Weights of a small image classifier.
Model: 6.46M parameters, activation swiglu, patch size [4, 4], widths [96, 192, 384].
Training: soap at rate 0.0021, 12700 steps, held-out accuracy 100%.
Rows from block 6 of a small image classifier, named by matrix and row number. Rows with one number belong to one neuron. Each number is 128 + 24 x the weight over its row's rms, rounded and kept within 0 to 255. All counts start at 0. Numbers have three digits each. After the name is the row's rms in percent of the matrix's.
After each neuron's rows are labels from the 100 images, of 14848, where the neuron reaches its largest size: "place" is the part of the image that holds the peak; "peak on" is the class under the peak. Only what is clearly more common there than usual is listed. The data: drawings of small networks of dots and links.
# gate: MLP gate (model.blocks.6.mlp.gate.weight, 512x192), inputs 0-63
# fc1: MLP up (model.blocks.6.mlp.fc1.weight, 512x192), inputs 0-63
# fc2: MLP down (model.blocks.6.mlp.fc2.weight, 192x512, transposed), outputs 0-63

gate.103 125:097126110145101133118121099096127116130123149135150129124120137098126130109164094154122145153134102096155151101129107156131112091140144162128131078069153112107125156112233124127152128140117161
fc1.103 125:084128094160126104151184096111130142149118147155160137124140127141096116113149103147101148113160101099169127112167086155128107093133146141161169095085148107138143140098186123098130136123125112
fc2.103 122:139091135118111114119147125137130120109099138088133130130114100129130128126155134147144169113109136092119102164173129124133169129137129119113151122151080094136150147163137143157096137114074152
place: bottom right; bottom left
peak on: dot

gate.137 129:143135122141128116145138107149184112150108152104153125132152121149137154117147059122112106133118132139140152108164147074158117128181169147079151133108123112110131120117127165129109150159053067
fc1.137 135:129120131138140117114143143133087170138144074153134112097103120146103122133108178134139139103172121131142078145141112155102150109088121111122114119114169147148154140136141141163087108072162190
fc2.137 130:099095130129110146181138137077126168088150170124120114159170132119103110162111135157159137169127125126102107122143098175088093145156153131159110112114166126129100119163158091071097133125160124
place: bottom right; bottom left
peak on: dot

gate.367 084:113106164117154147153098133123124072125112134146126093146160104127138117137143112155171132102174138130090124135137136126148104105140087115111144116110162150123125122161128102080157160116106137
fc1.367 081:149114173142161115114147105114110127115138118157169132125136109108151113115130133086166134099115106154115146068160123125165114159111106120126135088143170110121137142082121138143110135108105108
fc2.367 087:149155108123122089109172165152112137158105145095119155113112107126134121117187125126158118146106112169113078114120136116121138119088112156169091148150096137138099145149118127087130112164128088
place: bottom left
peak on: dot

gate.426 098:144111100184110082164128092135083125115147135126099140122083136145127121143151135143117156097124104126103128076106126122091152184106153164112098158153158095147132130113177138125109119104138138
fc1.426 100:134152164119139127124148126103141129133152143128135141128147135137145114138112119074132080106117101129126137118126114125160133110160170135138176095131119132113131120115111108113154109169117135
fc2.426 095:131117121131124124166102175142147132078093137135131127137105152162135110106130099150085126146103106121148079101127152123129137143134109158107121108156103097143107122092153139088148157134136095
place: top centre
peak on: dot

gate.234 077:117139092154141124127144155088147118154134146119101112124098115138137171137122132101177166130118136137126098113131105082156142143112120107125118096134138100105177158145128135141123129129146119
fc1.234 077:120108155109172112135179159108102086070127133122139143160117138091136084138115118106106099182136113099130135174132131148111143128158116131129099137124139139128137123114150137101093100129153132
fc2.234 083:176084079099166135129099103139154124147085124152057153144174114183136088130161110158124074157122178121158125113156081131100128145131129141116138115111130127092106125146113117092159127158137098
place: top right
peak on: dot

gate.1 115:118087092167111110139124128145132110105116179127165117137149143144171080120174098140110131132153158114167154136162118161160092119107111163108142061076141110092120157108159099109165111129124107
fc1.1 112:129127098164107125112115117115136131130117178127160124135140136148159069149158096128117139152144150129140145146145124136163105088095119141114162121034161117104113172097166099123140099125118097
fc2.1 101:139113168122141103075113094192139124140100130120126132116157090109150116143114124139153124117105131135144108099156104153138086122124107103127166103144103095101126136118123140139124120096102152
place: bottom left
peak on: dot

gate.504 091:131146150150086107127113125097121107128158116135123133089143133120127180107072118093094155144127135124142133136136126130132118145182093119112089115136151143158114104093109129152143112182136131
fc1.504 092:103135105123182167125074143128148144122108123103130137151109124105146131085074114160136119155138109109108082057132168134124137192188145093132123128084156129136151132129171112104134121156140136
fc2.504 094:113142059150092090104108148115144137103128111125168111078142143138104121159066146103128098147145112131124160154097157150099128102084134096119113139132162138110139129157180135124134156111128135
place: bottom left
peak on: dot

gate.133 103:155153124104132125104147136159150132094135111130109098121080090120125079101129124119145156129092148131134151153158156133150094096131128103156148152127122119130160101158105142131100088101156139
fc1.133 108:143149132124154118147142116134146157085173116134075075141103129108109083143118111117134146135135110134079168157150142085127122103126129092123141158123109129088111090140132125150143071108110144
fc2.133 113:145129145102153114162109094095117123124120133079127143141097139134160126132151105172080113121105152116153114147137155129128136099135126141130170131113092119154106129125134144118166153170115096
place: bottom left
peak on: dot

gate.200 084:125134133103202156176125137122101120119135126136151136124123125142151147080118093145149147109105153148132140121135207117111098135136125135121110176103110131118122172151164156111134039136137128
fc1.200 087:128158151113173143152101130126107125124125142134134088122121150173101136141158158149119141102139147132134153138113179118114115158116077133131122140122127110117112133120180154128124116130146145
fc2.200 088:170124166133087155126100137121159063117140125139127120159110169152113131095100110119128155106138119119105120141158166136150123128168094139105137100112091080139114149147126141121145128159098109
place: top left
peak on: dot

gate.139 078:137137100142154113134116127127142122117141096126116118136160125152134138158152107133162152129133161134146130154133102157132104144125104135146171138111175148128133160139123117087125092150163119
fc1.139 075:120137146125144139156176144070139183133127092150146100108116174159136113131135130106150163152104102110173141139138166150074131119110110134109096134096133138140094110103098133123127123136124144
fc2.139 083:148104123164119095138164132126092123141154083121131190139152140109116124127079099154127109095114110134140118108115138120120084126123179148135161119122074165157156151133073115131138174142166087
place: top centre
peak on: dot

gate.105 096:163129106127141131120114138129142152100105183150128141140101127137129148146091100097140150166104160106101077158110144128096132140138133154163125139095120175127118140154091146127141141143109108
fc1.105 104:072113120067153099077121114130109153114133109121144119143120132126168173106113077064118127151129143108106103159114115142122150178112130141147137167126124155117133188182098143140106133151084123
fc2.105 103:187119119156176136147139099153120128112127117093158137143182150159104144102135130125109148105150135150112158123125158130137156091122119127136109143114116156138126113131138109154149162110132105
place: bottom left
peak on: dot

gate.4 086:113156121106127105120150131117114140097116156102142141187154112156138132129094129104158165138117109126116132122147176154070128146133165147156152141123149144193152105089128128093131068157069129
fc1.4 085:072111146181135118126121091120155140139118122162114128120157138129179120140160115130138104139103107125149120140165136101164144128091106135157148139121167137113154107115130130117148126126153126
fc2.4 090:150129146119158098133138129134083159124144104097144116153136095103109138142134119142114158100130140123162152117134092180112066146136120098120128121136137090148096139104127115103146139101099139
place: bottom centre
peak on: link

gate.502 103:113138147110103134109140123151174082132188126106129090129139144162138134153139113190126134106164106110116110143153120121128114110174090115087158138132131158129111118116135136115114161153125131
fc1.502 106:138111125118134149126138134127100170128089133095134128137110112117135115088111138091143125142061172178108134106127114127150166126097159137170108125150107165132132146157134126096096061127136130
fc2.502 106:094171129108088126116092157128137092115177118137148129122106140097135083166139087147084087100147159163148101095167146132190136152144117160147110109136127157123148117079124138130170091091159144
place: middle left
peak on: dot

gate.392 106:164152168101199082128121131145118116081145174140145126137138092182146135123169146108132143148107139143117093157135099134116125122160115114136093133131098106092099113134132135143149087112120136
fc1.392 107:181160124091200165127101144112142144124141138160149171145108151137139109089118131119138134133125125153132101134090093127140126158143133099100125137124090131155099132201139121130153125141149097
fc2.392 099:130137168187122139111174095103142098099156131086132131098125158082105175143125147114143126116160099109108123158095123147119101145104085136139097186131115153132112120134125147145118117138099152
place: bottom centre; bottom left
peak on: dot

gate.153 117:125115133136110132074117137068123127121130111152092116171133141152138096074130151131057145123116140099108112097127114124176131104136150178135145147089112131112141117124132107139169154152125129
fc1.153 104:131127098131128128112107144075130126124090127126167154151168151136143121092150151112128106105127150117105118108143126126148144122161136176125164147094122171165146149122144115148149133110133146
fc2.153 109:113137175122139127130115107130130137134150118111127075151112143123121113136130100142164127123093113096146131144096128108132155156091084134159141162123157074164094171162081095096117164084119150
place: bottom right; top right
peak on: dot

gate.499 071:143142134129104134166103138139100079128124168122116075135122106144153086181168161148105107097152120111105123137113162153099146153114136123170146106121135113121080120168112129148156098149133164
fc1.499 068:135132144127149144138145150096161174124155137119098116104131119111089155137154125111172095135115182122152109106105129126138100108133111123123148131102161137128192112110111114136091126132097092
fc2.499 073:084130083151117147104177132179147127127086132112130170125115142106089086143125116106141098120157146132110121146137102132098099157120156140118115141150131146152181149150082113116109146129131133
place: bottom right
peak on: dot

gate.2 102:097125113121143104098131151107138108130136150127137107159088120132148135124135106168124071125184112178152126142096132142140120114126118106137114141113122147142136109136142132110151150135128086
fc1.2 109:112112129141094113127110099129120173122182115144113122124164131172147140134146141124088184130091137097134070166117109118143112159125097162080132104148134144141101145132113127138120116084137131
fc2.2 106:152175106132159161110157135098150138137132109125145162125121146104098094123139154162165134162135110178142113142161068117125121125087119086132132143137164137142171111116102137124071150163156107
place: bottom left
peak on: dot

gate.69 085:128158124156102123116145134122176149101138136160117130124158121177103088124197135179126112141116119140052132161145155097124120145112154136177129136148131136102123135100156126129118124145142143
fc1.69 086:145085135058165119136128135130108115115138132128092176098119138096146154128114105109106133133178133137149139113144128146111145150090113115088104090137155108124111089159071133113152127130092111
fc2.69 088:142141154192100159150147097112139154141129140127155114127110160155139145138105150165141113106140078125137138124100098120123098107165082119173086121086086131127113118125166137145153142107176140
place: top right
peak on: dot

gate.310 078:136174129045116120112121127117173113115133096145125118166156104107119137131168134154144071114137173113098133151116113109147125166132133094133084115139091101119144155148128132076131123155131077
fc1.310 077:146165107121123168130139151132134109111150138135160126173151127120132170129112150155134072102155148071120155098122151123177076146134118061119061086156111148135090141160133119135092111113125124
fc2.310 089:111131171159131124146095107092163111129127118153103149099098129129144102133095090111130106152141105122094129130097084148124128155115101121075085119101154112128103150130119148119058118129174130
place: bottom centre
peak on: link

gate.57 074:151106116143154137111115130150148129157094171085099079139148158117182136105123137133150129125116099123087123142112146115168067161156137104122095137146141122125133075109135118111131114135138075
fc1.57 072:156077114148135132108087120102178120117129076152110125130135129137165098142135112130157099103116154097100117153104158160101137164120102102115140114132121127137141102149123123117144138116158133
fc2.57 081:131086134134163108120116114113130165125145165144108141145128109096105130126119140135141119120137117112145166078113091147119101159156114124139089138177106137114111123131106155124120161107135155
place: bottom right
peak on: dot

gate.261 092:143099129065095086122081065164148098151139127127152125102086123103105114126081140151154151120146107129146134124126140125166170128168154159114158124157116129148129126165158108102129114113116107
fc1.261 088:131106115129107141146102078158119124169105147110114131109097116117141117147132175167122140107138158143154047133105171137120153087162116144126124135112110140102115086112146108171150137112122130
fc2.261 088:113138172116142111120094129149136140120116136109132101163131166121125168140136183103089088163129181139145098076144102085121094107123140109121121133120152137122121131155136133065113084082125119
place: top right
peak on: dot

gate.203 068:127102151088087101118107142121149137087132104158125148123139131147116159164116153135080104144173155148113155099092140163164159119129110143150133136111122166077155138086144077095148160143131091
fc1.203 064:117126133124113135136133118091110105123111151129141138097173138172084115152098150182121118147140121070130151126130156149150147069088135106148151125160131148151111131149150079113142156110158061
fc2.203 074:123117113137111124125134152089121162129137138126132170129118095127151147117087116111157132156170145105103160101195129105117142144120094123158105130162130113139166153167119087128121111147107128
place: centre
peak on: dot

gate.363 069:102112139112100084143110149140090133153109123118157139102154147130144152146153106131104119126103126155109140146111143129141138166116147128139131144124144159122104148132102126122190156137104121
fc1.363 070:155149121151137141136164112130154146108167155083149114131172095122154144117156157093189150168122090112132154114128130130118144160163102117153114146142114100165090129191141112147125135138092121
fc2.363 075:108112134134172106181136087162135142090138114119106134135102149081127137063119100153110121126121109081138154101127142122142085092129124187139124163141115127133142131082131152122142149095124136
place: centre
peak on: link

gate.344 115:161150100108126106079186151126115152128133062107119171135114131112139138151113135144099146142105118176128087142149129143107115095147123132141096146134120079128127131171085155103133101114147128
fc1.344 104:154142106097099114089178137114101156137124084124084192125109120110152121149083140115120142151086144156152106127129126175134121103149120137151112144129117107149167119147078163112140096120136105
fc2.344 116:089113129135093130185155110140089116132138134173121100103177143144165150108169139157100138141124170079153144131095113162112128145113116132114132145129122130121110162126150082101187122122117133
place: bottom centre
peak on: link

gate.285 082:095140146126150097134153130147112134150181145146129152125123115132093172153158125092121130100127106148075141124145109120104138119127123142137150157124101084134163113135177094103143095161114142
fc1.285 081:122133117117084126153135141161093137105114164148140146086115139109116148148128132142151129139107146168160114109109111102111098161154107098144128127153101079154153099166139150154133142142118117
fc2.285 082:123104122106114114140147165117112143106139126119156190114106125144127112166114181116205155142117100151147163114112152124172132164130100134124146138131170171132146166117113153176092142130109152
place: bottom left
peak on: dot

gate.249 085:168171161168114140140153162160109136097145150128118111124112112101106121107103118122112130136128118133151118081134114159100081102127132106122090109092102132176154095158119113127150153115123140
fc1.249 090:098157190145141076163119136102067138154162113115116098112106127115135148105117106120140126151099086119141112136081114138108126083103097180144157145179123143124126126126161175168117127164169140
fc2.249 085:116114113164151164119132096100147152063143147153152146170160136082164111105176098168162115114120116125134131093084100149092073088123139146158117131178137113140115106130169115116134126098123122
place: bottom centre
peak on: dot

gate.262 107:142131133077159130138117089103118135124147101156138116130143144158115128134166136150153171120121138131096070139147128092111129153118117142134114126147127152155133173125124151134104081108131139
fc1.262 114:172109127148145137129121142139099115159152114114173139131132089114113127100143108134140123123122136130140110081104112140119106166138122122120133129148172140151109107074101095163150173127129085
fc2.262 114:119167108121185105121110154192107151143153135119050117156111126130119138125154160112115117178164124115119130095117084110123139139106106153172131135090122087140109066100104136078125107124118133
place: top centre
peak on: dot

gate.158 086:138151148169122151159131066133150123117157146139095123151123112172089121089132125092150111143137098132095096057155135130129072149130140144190109124107127103092165097125163107121132113108166145
fc1.158 081:118066103100090127127136140137110180121131123069179129142096101118168177139114143114084121133120142108119124162120119155133103155168124100131102128116138107121124179150115131180152111147174086
fc2.158 090:130114108146108127131127191122125102120045083116123125108148136121127169156118177105114151148103102139153156120112088131105117111110090139132116134140134138109114134133118108112151162115125132
place: bottom centre
peak on: link

gate.45 074:091153139108138106128149136070126118121113155113172156108142145136131127063109116142143160102163187113109126150141111136082150100136161183154112125108134114180155120116141095169129103115131144
fc1.45 078:107115138113111137123118153079122136131099151119102121142154153141142105106081133150142153113146103101128111157119148158112148132092086096113144158096110125114114145144138108149142138126162156
fc2.45 083:131139135093138117153141150107127163127165109148090103148143170149125162121176127126110104117089087145130156105136170104090118101120145125106141101169153088093130166140119151122167112111138102
place: bottom left
peak on: dot

gate.270 134:122096149133174161131121155111156063167120128153097065147143136142141120130133119153112063113110150119138148141120146156111105141169159114165150174179097142115134113097120154111128111108106110
fc1.270 126:119065163146154174117097123131128100156121076102123081127145111114139052128106089165123103134104155097143143119118102142093107096164175114135152111130130190130114154118123156129111139148092169
fc2.270 130:086135096136124116120127138133103143106124149116108136124096137168087093166117154083125137155122103157145159144129104096099127126113068085083147115113150150099114105168117138136074117138118140
place: top left
peak on: dot

gate.408 097:142124141133115138169118134134135128104134081132173132136168129146111152142118130125144177158084117138113168168130141162148130116136125115113128156084090105137138165150144123099167153153155127
fc1.408 095:155136164127114095154118154116139138077161070149153117142151160157088162144105128116100157144109126119112165161114146154139123118098107117145127118084111129137125161166172152105163142130157137
fc2.408 116:149139142118159158129135078105128118125147118142140115134120144090158132118146113108152121115093127122136106121162139121154102150161162148106145099145114125093156130135146105145123149147129148
place: top right
peak on: dot

gate.277 109:116129172147112125113169130103141144170141101161085112121144124158127107121129131125163151113145135147118114096158105144150157141114128089137065174131162145157117109121140130135136121151131099
fc1.277 108:148116115119147121125094108138066158087099131142163149110139138119133157137068154140075099132095092114117168158142135113113157120108136147134180091150055190090142115125110131087136122111077148
fc2.277 114:112123107141117103152099127111191143156119116113134137152187168106149155120160111143115110144100107120094115144122164121132117102126127139123101141162133107118131128090145190133128138162134152
place: top right; middle right
peak on: dot

gate.376 073:107133108113157131097100168125152135120101137138117123126127115110096085134122157111161116162114092148158112084147104135122113085095136133128151188142135135151122151095097157129148070111123163
fc1.376 072:145181125105108121145096121127141107150126116121148142054112112085092188117133153066123159155170131131151127172145149083123125115164114095112111127093143136140159130149112084104124137120126124
fc2.376 075:136121137143135135126124149121095134156083142122133163124133079104122186148128117142140095099168125147158122155151105146091135127134125102134107127104158132153137117162139135107085136120137117
place: top centre
peak on: link

gate.70 081:121105119119116140130168144131115138100136133116125125143145153136151128130125191106176116121141133105129121162124124133112177095140086145113101125133049102121141144126149111135160129156089152
fc1.70 081:098120061170132111147117113121104120155135107165139111108124127133175165127138187145122080111094151151125071113128121091103117097147129148135089142152115152129138142135112092175126140119131115
fc2.70 084:133137134134150153124146105111123151130100146148159088123103101103103099150109068135132143142152168138089135155127118149087089142148177158141170143135130122083143107163071118085092089119149113
place: bottom right
peak on: dot

gate.242 111:161124166140160135124124107136126145151138161142122119146131148122162104151167141131133157129117160156091123100087202126094115094172118128130082126119139147123149109120139152133142132118084099
fc1.242 113:078168110102123146129115139117123104134132126135106122110148098145117128124104136107147083141096109096137114192173100127183162155100130121153118136158125094130109150114095103131097095138162139
fc2.242 100:144136096120085124148166159138096161125141113138131127164107143137108140145107145146148135096137160114142118109123117097145117076103130197135139112089124141152142155167175119088144113077121171
place: middle left; top left
peak on: dot

gate.3 086:112127124091139127140136100119145116150112131148103128173111115170118136128135145131096163150086153133072116104128132135089092133145172066097100143155128128115125140118125107076116169122137142
fc1.3 089:111162137115181120160138127097107132094131116115092142129107142170130153127138118123121152126098143099125131146120145142138138094150109110111123130128127123127100106102096138066117105145087114
fc2.3 085:136132093153134151126148089101135135120085142108173133115138127153111131138061149109140110107121149106168153115142160109093158136124111122155117148159151129111119087081131150111120135140135167
place: bottom right
peak on: dot

gate.365 076:104121143100093129115114139124105121112108082129176158130112169118144125167120132129118100120128056164106091145100115143129126128151132078118159184103118115124140144170150116149157151114154100
fc1.365 087:085161149138125137115145121111147128112100089157155152106110116152114104128103102130136140127116104204082139147131137115092120082104122102173125120117081120131170112106127075132137136153121126
fc2.365 091:125119149201142120113108130145151091116124141130099079123130126117130136154116089115120114127085123170131108086100162099162139102128153129134159149104095130127108120122129118102113132156096088
place: bottom left
peak on: dot